{
  "arch": "tc_resnet",
  "model": "self-supervised audio encoder (BEST-RQ)",
  "win_length": 512,
  "norm": "batchnorm",
  "kernel_size": 9,
  "stem": "single",
  "widths": [128, 160, 192, 240],
  "optimizer": "soap",
  "learning_rate": 0.0016,
  "eps": 1e-08,
  "precondition_frequency": 16,
  "merge_dims": false,
  "adamw_lr_other_params": 0.0024,
  "lr_schedule": "cosine",
  "adamw_weight_decay_other_params": 0
}
Rows from block 8 of a small self-supervised audio encoder (BEST-RQ), named by matrix and row number. Rows with one number belong to one channel. Each number is 500 + 40 x the weight over its row's rms, rounded and kept within 0 to 999. All counts start at 0. Numbers have three digits each.
After each channel's rows are labels from the 100 clips, of 14976, where the channel reaches its highest value: "responds to" is what is common among them. Only what is clearly more common there than usual is listed. The data: single English nouns, adjectives and verbs, spoken by a formant synthesiser in many voices. In brackets: how many of the 100.
# convs0: first width-9 conv (model.blocks.8.convs.0.weight, 192x192x9, each kernel summed), inputs 0-95
# convs1: second width-9 conv (model.blocks.8.convs.1.weight, 192x192x9, transposed, each kernel summed), outputs 0-95

convs0.75:499506575534487527481509530518500516475476515485450503478469466491456547546495449499482546572469406475510435535498501524414516475513441527459445499500495526453514458509497449510530460515537453459460452471424522492454506490461499473492534460486504510503510563503465446548392522482561482441
convs1.75:460449514478498511546569487433547534453472549525432509524520540484450497532532473487548453479495452548596523481490488566458487511430490514547500514479538534473501395481495473538511522490509563472482492537511550505458519565505501489576542477543523483589455492526511534497407491473454556484
responds to: /s/ (46); mains hum (31); /eɪ/ (26)

convs0.140:480535423526382516504500492517458446478534490555499493572502488488520507496458480510458514477475520471500471513549554558559431450512489585471491506466482469476475553543468515439574467511509547509486491512529481446488519580531498507503520460499492507534466476520494548494565543460563459526
convs1.140:383448509493537547503577479459535544439486506561525551516524518465557477500476488576463501456518493494419456510582511406478449451483554544506461469500481498584472461450537515431522560507518560459467417509496535441494475560519542522540490473462534476537502533494534495527521529509505503513
responds to: /t/ (63); /ə/ (27); /p/ (26)

convs0.42:533507466554427515489481523491498421536475459521479524440498494581422462516456455480543455530512501484572463498483523497558471494562492461469476476491490524508533439565515556474465544479499478536520548550515480512569443515523513513474492473512530497511533455504490498503518514502498519464
convs1.42:473503453501513478458498503475530493502480526505502514482479493469490483491583457436467499362569424511437522540437554490446474545505506494511513495475538551508450509470487531523498474517500498473499499479537478502485489524525592502452546536523498516460560435582508512477528498480414466523
responds to: /t/ (74); /p/ (37); /ɪ/ (34); /eɪ/ (26)

convs0.147:549516494484428500499482524507473470465462559491481517490478488448510531420484527565488559514483471485481457507497519568379509464559418524465487502452492528509539526523465613487446468511523523482497554485583498434494538446446514514486515519461521589471494448460472527560489441507502501524
convs1.147:508461539521501494503496454521502492456527541497501423522512528446497482503480532465433418427519470496494527481528518509463508511588529539447521475489450471508590539520519452416515481554423507478572461494483495499466509460472534490499485509454517422599490484482568468534553536492533521503
responds to: mains hum (41)

convs0.41:450543484525543526515457552508519534424471498466442501477493508498481438497469441483569502477513488581472404520528500515510508513541463490446499472458507479562486608484526449516444485523523540465499475542513499563526450483543506490413500527565522496459459543410485530435523453496499456488
convs1.41:411459508446508516413546560547548450522479542520513477529521528523480530517438504497507551521471457408530465500492561514518538588490565498482513495570489521463481540463574431484448492503481481515523499443524463506478491462419519497481554467428492467458503536513570367526499427491446464483
responds to: /ɝ/ (44); /f/ (30); /p/ (25)

convs0.14:514556591491516499435502463438521522418441419481455479500528522479457435550499362544504523487448505486428472464551527474529497478503472522455506478472542441525637539449523539438518487543510414510519515490484458522476559532512470546536472448491526506509520490522500485442500501485523481489
convs1.14:509489490530546540519534541491532526533524515490493475483411507496583537576498443552481471496485468502591457556446427469419551434484527478495448540539509439538535496543494559550493469460481487496569519470503515477451566487532501532524566564539493452542557487530525553477514554571580538596
responds to: voice: child-like voice (53); mains hum (30)

convs0.45:423499534483493563482476493479422495505505500458472494483533468457521458450485462500525520491507513481495496516490487499490475510438555516459470526501534547511520510495563481411542540413518531509505479530443516562463478559535477513550518476516522537530486508491482488490451589440567460446
convs1.45:476544513514480452496516472496539492503459455467498545503501433601530532549508505545408533462477486504500531514471466531573511518494565589443497491442560558504559485523411494483586433545440438487570538484429458507511521591446502601483472490494470496472553483471461555449494479535555489535
responds to: mains hum (93); thin (high-pass) (35)

convs0.36:431443429575438507506503513495498482488509497500500536480498523451529482555565396500523502433439453484478447528496484503478503518484506512431531466452464429568414578506505633533512478488486508482529517478487479473489436468561494544551462486514535501517490510458502529509523433487522515431
convs1.36:490521554496502571515501491580484546596495589538519495467505507429567546515517423528453523464510533488536458484440502506505469531551550540507540504531464506551436526463540507459487487514528514534511518559502426540501492453423516544506471478460463463474481513505475485536545499480520494473
responds to: /ɝ/ (36); /ɛ/ (27); /oʊ/ (27)

convs0.98:506438489487468475517488517484468379550517563519438531483463520481510531524513524486572492496452469394587566502472447447439508566507513510463471467582486529522476483518460417502561459462545458517507502507529551492414536522451467472506419413525491432513463510542554502453529524544489474592
convs1.98:529497461433556515537531536518474495498499556521472488504489461508530557464449457479523469493475484520506487477470481484447456523467468443475533522514482454522528498552482473476538475575528429543555501439498482456566610459432435518548469507481529518508519457480449472462487441478439487472
responds to: voice: child-like voice (77); /f/ (28)

convs0.176:542488442492443526512485434472418456473440478458488412491529504522548470462488530518509537493465499476582518541515546452536587433502531466496464553500502538517467468515507426469583513495497534486445525436531521506486473470514477509476478468467487480515461556528468525577516531529426471525
convs1.176:425526522594438502503482494480495542533454545462508435510517513544487541569527506460510510499508438538456508498458445490496440395533565513515512445502458493509463546521510530555518520543504495481497510445492456487479400586557519589471476483507551465523520550477566441468507498476459503462
responds to: voice: child-like voice (57); /ə/ (25)

convs0.155:436524510478437555493508419481463503448514503535496505541449486522499496529463515477516417493466483421498420522464578519538533567490580444461447526495457523584513536519496542496498497575482495493520559446417533583545581461453538504475549551503511528454447477462448532520461501464493559464
convs1.155:530550507539468462530541591490461470497540491491436483506510514483505449563519473494508536519473494464587542516491500469464467528531487501499529532574471478423491482536473466481512499538556544522576531487508538518493497500484436463544530436441435533483518451550515492501449548525520512393
responds to: /s/ (42); mains hum (36)

convs0.91:455532523579543564508476471479441544427543445560527453491528552458486448491443540467558532503487541482480614516547473468490542496471504503446538504556533567382481496484469471453454522505486510499534473470501522521588519505466472484501445463481526521545446511505535522442520476468520518515
convs1.91:433488487629536428515486438550503504478605584549526421497503498527568550433491458575548530454521470433512513461416489567473514552536503568499442535521485509501528466453538510474534469466477488459462469538494509544505510498483522516456490511491501531466515459511533469523534568490477530519
responds to: /s/ (78); /t/ (73); /eɪ/ (53); /ʃ/ (31)

convs0.181:501567516472492522507527506566464500508484443457550481476489496474568478610486502535433489537434447522444487493565488528460504466476488579405515531463521502466514462531483494462546441506516447445459551557488523555477467558489469539469467463452518550573457492425519520461392550523514480495
convs1.181:494570563479476503465482471504551527465457494531526576488581465451477453522419532475590530446434528571535554494527456514497490552529533548505601538503490521411499493453496530532508497483501460488538527490459542520461484449493462509513550461563569473448525492495483550433446457530505493485
responds to: mains hum (93); /ə/ (26)

convs0.156:482459591479450554462460457459479519507511466535450508514534459521506510514536454487538452476488515515450484506509442570595471561478511539502465533427443508470447496464484513453482552468545458543519527507527489515483460556498471469535577487503533561607451459483547429513479478482541479427
convs1.156:488489463524534488464500488498479531549538585510475523522511481530497494490474491493533434525537557469413541438476574509478471483539489436537445508400561575548467439548437568485510518543444488496481454516495491547515450501543505460485559477520504510501579521480545517514416569476391532518
responds to: /t/ (87); /s/ (75); /eɪ/ (41); /dʒ/ (39)

convs0.62:550447469445411542485472505512445519460468471521562538480517578565544496496481486528447463480485474439522503483464519539459541512434546493476416543488558509489528560496497560504496507494458532530528483527494523515514529458484458459526568481525511439522523491520475516465473528462559572546
convs1.62:489521505419537510543480499515509494447444549543533530564509482464505482566562502574524434492484486417506531486460529449470542534454493534460391468500515500497502464537441429491524491503477534449498520505500425600483495546452467499473555475528508481470534554484519447406504467466534576506
responds to: /ɝ/ (33)

convs0.21:484501506543526527477566513531467450525457451487484569538486473451469528504491550517487534541422500520503455498563473527433479410479520540477592453608508532522524442513481491481532560536485476524413561470526495483472512560490461483482476454501498511511529466506517502470547529521582519472
convs1.21:535495463518534500516487445493347499444471507448567572473545482515467477508518549529462457500507534488499477508502447455457472508510548490558540556451591500483532496489403527562514519468427495476459508554543475509498515496442505465547465455491481505460523486473487416451550461513405522493
responds to: mains hum (69)

convs0.101:488503526537464492536472504460457502488486467541514525511465501527535468474482505482595473527527510462463453455536491537475505392487516523501470475462443455493383468503522531457532517494507496508444506494547429532510479393508454458432564463489450449485512496555464488533508488513529501485
convs1.101:474538427516454532483497510573513480495552516553606465463519490528485493440494471427516510479532456520410499484483433492484511447499444483475500510496572514438448516532460417527524461472474527420513486448539507498498518616525503569471511550490451496473536496526476516471512488515489477474
responds to: mains hum (45)

convs0.102:500530512525563512477491531519449412508487477443506618504503471487477531484536446427471501493421457474484498530509447532515498490464490448432499416477462567545509506483513469481514482567498454489522479554492513463595491563544535506554550487593577483426518502477471528527481575446475508497
convs1.102:537505507516544534492510464553541438468436467449470494521623453447460418529492523513527463583495529479462538483553528449515518543444443468491491534445476452424496428487465517513530502520537544516524431528508544480545488464471436455504430485518540546559480540434466548542520457506500476485
responds to: mains hum (60); voice: child-like voice (59); /ɝ/ (52); /ɛ/ (30)

convs0.190:481466469524555482514489508625496510463521502484535511517502473515534513570449501469534520489527496465474511499467541512544476543501573526535551418453515507473483509512509503527567485402482515483417513392491516510513428393527456554523532550500535512517476505438457514524525498508534462457
convs1.190:461545496558522511472555438472544520517483535513583528474437517435490523404484523549510481519425526497508538589535531564519478526520479426473469529464504489538539526549539556472493510556440527502477537535517564483515463512460524484461553490533394420538508507505460495402506508521491467479
responds to: /ɝ/ (35)

convs0.161:524478507493504474515496488476372472422566449567544537588433533466498530501523501551503550453459444498507540523489473467491536461493460509515516488497609469454517513559475496464460508512465499532464422486541564484584407462515532573530473476450471486531510445528482493501523480497495535419
convs1.161:539453554477607512455540529490536457460500480529568516452510552455478466439559518484483480541560503464468519511464497452503551545489527508545499465512557487516488517474470493464532521450465493440459465484470492533519461564512491438491480498521417466474501505552527473524523608435456550479
responds to: /ɝ/ (43); /p/ (35); /tʃ/ (30)

convs0.162:523466494414517467429572505519488424472438546486526442531503477513577506528541489518487469505526477486515481444511475555470497495543425523497436444502556434489534526524537548550438459506571483481509498513535519552539482476549509386530542524528587508564541501458504560518532428461495595526
convs1.162:445548537489508519524454540454466520497501453502498470528552534516512518481506483546539492543541549525526478502553527551409485446472451548408483496490505497468528523534544456494514493516478526435474471497468461511528451448468516509477474534535493506479479466490529473494507452477536470449
responds to: /ɑ/ (74); /t/ (66); /k/ (38); /w/ (28)

convs0.23:518555515465554377474573489458423486485520457580529406489481481466503473484512480498459530553473544475448562520501462553490476512491501478417511480437466497466473485527506458523475505509527503509528532490517544515500539514481525453468457464494526600446550469561420486509465531531510444546
convs1.23:504504579429558494550525509524447366494605474463437462554477513492484454499588445436558480495473535492527521500519515491487497498480523481524564494523487538469547457452525414491479487419474483467534507553503474518495540475532467548538517477489502557482463427460525451560495454557501464525
responds to: /s/ (53); /f/ (34); /ɔ/ (25)

convs0.8:433495497476471496499528437541427450551466498479480496499558469552489519526567508551534538478498376502451497441502472517484541532492461537442432528507432495592474508510523563490492474474499537527514520546443506484452513446370470533508534480465503575515489546440499452490543472562485548486
convs1.8:492556511436483471490504495557530444545507487509457523499508554504510413490476472452522537504540543441513465501543549490470502546541487492508499523497491416517572467516507512457510533499489470529546439497589462482534488463607532490514479446547529487487489526487470458604499500449574496446
responds to: voice: high voice (51); /ə/ (36); /f/ (29)

convs0.121:524452505410508500464567505528564469464455473509484451553421439515524463462518490506451519489487462533500535439454452507461497469528487571461510573524495524441497551540577493510489532415477498500479469499504514428517485517459479506424565481495478555534525552516530487527499519498468530538
convs1.121:504447506548621525558489462469478507459470466526458485489580494517596499452495542537579479529434548542514518510496497499484455532526574517485536488469506424546507494522518534511520491508511540562541528486511488546456495487477476521511441529492592479450435465465523488502463530480507485527
responds to: /ɑ/ (69); /ɹ/ (52); voice: high voice (51); /ə/ (30)

convs0.165:495538493488454437490562485503528495456603419467534440520557516523526499445492522514516523479518553513499477459476454460457544467495522486570399493506503468434456518547429458504492541457522449517511512483439535484495423467506497480518499573517555480455529584509427471456474501494513545501
convs1.165:542518464525502439438477519513529458485485505379522549520520443503415484474509542530498486455484502433457523458469469510456505453470424540537428473502517498491514519483524456491520569434463436415563514524478433468480466504532456484522407507529502524558490531530445581597519453486427512553
responds to: voice: child-like voice (62); /s/ (56)

convs0.163:470476487489461449476510515484467552550592462514516421458520488515444483522485497493504504549450531514530497464460430446466622477589528531469492453465542570576508454502484489560506515545468543451532435512512459506501527577591504449552516488473520485523470493543451486532551498524539546444
convs1.163:485460503543589483521500436487540523458482450457496557571509396532445473452399496533478483497489471566508466516486515527491550491551477455493505541496526455546489479511452391511523545479467492458507527428478496471552503494449552491539474499518438465519414499518498544514472420500470510504
responds to: mains hum (40)

convs0.151:548440564484549539559519536364504510504569475498475530530479482441483505486528488503627501447468446485490458418510561487516525460450539482485426553481515495483476525548500521532469461496505501502507484526569516530464501506508488508549572448497481491527466487548448466534563462460474457535
convs1.151:516488442522590482476391556544559543486459494490519378542346544468533464458419437472443504504462496490469488538537513513524512479544552479569475543498536525497458445467502457461493466444587462499559470508491529477542487541533482415429489468471491463466498438519477471482511488520514557425
responds to: voice: child-like voice (67); mains hum (53); /ɝ/ (31)